From a checkpoint of a small image classifier: num experts 16, trained on drawn human figures in many poses.
Rows from block 5 of a small image classifier, named by matrix and row number. Rows with one number within an expert belong to one neuron, the router's apart. Each number is 128 + 24 x the weight over its row's rms, rounded and kept within 0 to 255. All counts start at 0. Numbers have three digits each.
After each expert's rows are labels from the 100 images, of 14848, where the router gives the expert most weight on average: "patch colour" is the nearest of a few named colours to the mean colour under the peak. Only what is clearly more common there than usual is listed. The data: drawn human figures in many poses. In brackets: how many of the 100.
# router: slot weights (model.blocks.5.mlp.router.weight, 16x160, trained with AdamW), inputs 0-53
# up: expert up (model.blocks.5.mlp.up, 16x32x160), inputs 0-53
# down: expert down (model.blocks.5.mlp.down, 16x160x32, transposed), outputs 0-53

# expert 15
router.15:127122127154143162135131157129146092121117130115117146118126133172095206127085113133077095087178145101179158141101125108136131134123126129114107116086096089131143
up.0:130147138163128123112154144136165116090126149099129138130163119127135126127142116095121098135147128151140156127126153140125142117140197139120113098152132130154127
down.0:156131135128176152116111132128125102151121121138143130128111111127141192076060123166141174136081124113126068131153124117118130133119128113166203126131128132109121
patch colour: purple (39)

# expert 8
router.8:129114113142146111164147102109106132123166158154125143142144157128185067125164110152110085133138138126132112121104165125139127119118133131137122152149122174095107
up.0:127106106147130134094228082114140123087132125089090120126125126107096127100123127131131125119152166131111128105130130130134124079111130185140207139145121116129138
down.0:137105138119149115131127129131124124154135128133106150143137116140127151152163131159144112126134129089149134122143126109120124190183133115156095123116131108140135
patch colour: black (100)

# expert 1
router.1:110119142133132134123130120151120116141120113107146177106091152144145088113089159107148163135121113150099036092117071113123146148112130124130138123100178126170134
up.0:112109126126112122127093142161057129131124124105124119123129127131142129132127124137082128124124132125128174133121098148144124128135132128130132122130129092130127
down.0:129128148130152127127130129128132125071125128147113117128161126105109128142153139124126157128079191125128121127127165128124095097140130134084088134129127128122125
patch colour: green (38); blue (36)

# expert 11
router.11:081139143098149124162120116122108096096149120067133141127152128155120161145149141127111154170153164152124150110119103146189127171150128098092152093149115150128107
up.0:114180126117062161079182100090108139145115107113128087121139120149129131112099131125128129123127144102149127094112128174135148088150115145117114054144136109127107
down.0:109130128110135094110131137135137084066135131050189124140140123143116131136148127127107099130057112133088127154155116106118121120113128106147118126121096134117134
patch colour: pink (40)

# expert 2
router.2:132110117127130159134140151160127142089111126146138104152163169175133127136188136125151156109189134123112166159105094129116116101090122121120102132132086171074102
up.0:118126145137132129126147142117129127127135130131136124132105128116163095126129121150100072131107127126153060123122147129105125119104129119121114114139135148118136
down.0:130130086127125164124132138110150138138133128161124127113112130086146129152189111132105026139112137151143113129106151145143122145166139146132110129126128130110126
patch colour: brown (98)

# expert 9
router.9:130117109099120105106149100159125121143167118148080115112111095131152162115152170141135109136128116135127122111112115137156162077130102147173157162097122148149093
up.0:132116121126132130123159129126126128126126099128093129096126150136127150111145120123131125129098139126131127143129112126154128145117136127107077172192123139127065
down.0:133128177128125064127150105127129163118129126128106122125076116143139118128126133129122073130126129123096096130126115131155126129129129127138188145132130128136129
patch colour: brown (56); black (32)

# expert 0
router.0:107119120106097071074143120115150137144128130141134121098122152116122122123143134138117199118131142121142130120161112123101104129128106150135127143151141099115140
up.0:125144215151140129125084125128093129120136148138165129114127125115149138149127130114152127143125119131117108121150129146109131111127133148135094183096161115138126
down.0:130133123163140130119128146128148124187127140137128124149113119127070108150191081116108128127133211173132141128128111145124115131189115133151179109124132126129138
patch colour: cyan (47)

# expert 13
router.13:121117131121147127144129141146142120144125110117137099143134147088136141158113117107123103121056102113137179080137134131129136127114117145129130116135149110139142
up.0:120162138127128152136122132123112128121087119125162109160132123149137117122144123141120180126195175127097207128129124095110140155140122110143120124126116128118127
down.0:139092174120073130087124128092128113161124126184190124124148137070124135132089146131108098127113106152125102127128129128141103106044122134106135124097112160130127
patch colour: yellow (28)

# expert 3
router.3:137125133133133164129146152138158114109113088134131115136116150164064206130119170123161118110138151097160085123124143105132136113118123117130110122097113097113133
up.0:121111122127155125124116140118127122169126127125126144124167123137119176130088098126114119129148134118131255124126119110136131141095126142131126125154125063117135
down.0:130133132116114132120148134127125183127165136125155140126111151131114111138135130125171131128125119181151017127127110132122120139127127151099126149146128126127133
patch colour: orange (70)

# expert 10
router.10:106119131134156140144131148175133131071141142145140101164124138108100107171155138046118131107069139148099145144118167125116145111120132117128117117134134165099117
up.0:084130110131112126126132131134145129130121126126131056127132128124146155128124111131110131129164128126135200150145128142087119142152160133115109104115143126122130
down.0:125125154139137132131124121138121134112169129130141133138120132133149130173215132141062132105129165182142109123137131117125165154117129117128141135124131114155127
patch colour: grey (79)

# expert 5
router.5:147146171157165137103107094116136126145108138128122114139115132125162169121183129151143145106126146139133138131144131110093090076177146143140104163148123147121144
up.0:154121165108116127086106123111158135131123139108142093058108128129156073108081139110127194130129149118103160129119086142132130130166170117167109118110132124090127
down.0:121114115106118175129129126129165138109146137125126132141147130155120181130144125127091142132125153145150137129122130125161095076106165113127139164140127132130142
patch colour: grey (62)

# expert 12
router.12:119108076180153129137149115100144108118160107176092144141139107154157158134173148133120136138127115156106125135127132162097092139161116131128137082130127146140103
up.0:132111132114154130134068126169129129197130143142223130106128134097130130117127124083102117128072129127117127130142127102082133137166139121129100135147159118133131
down.0:125144123135162138138137082127136129068124119082098128124111146128094127126121136138165127139127118111177101127129130125124115135100121125125122129125132130145137
patch colour: brown (62)

# expert 14
router.14:097074092131155157142152145136135167116107133158170137161146141138148121171123135112137123126138106109153122118160107074146163154083099076146084099077118125148169
up.0:128139147144142152141113099134129130145097137137117136101157147112146189134125098134083129122095101144128128116128149093117106091126140127126113115138128148178137
down.0:140129118103129147121135115129131126148133129130151129126101137127142175140071106135138109100130114155132128150134147134125156170134103128165107127119129139154128
patch colour: grey (61)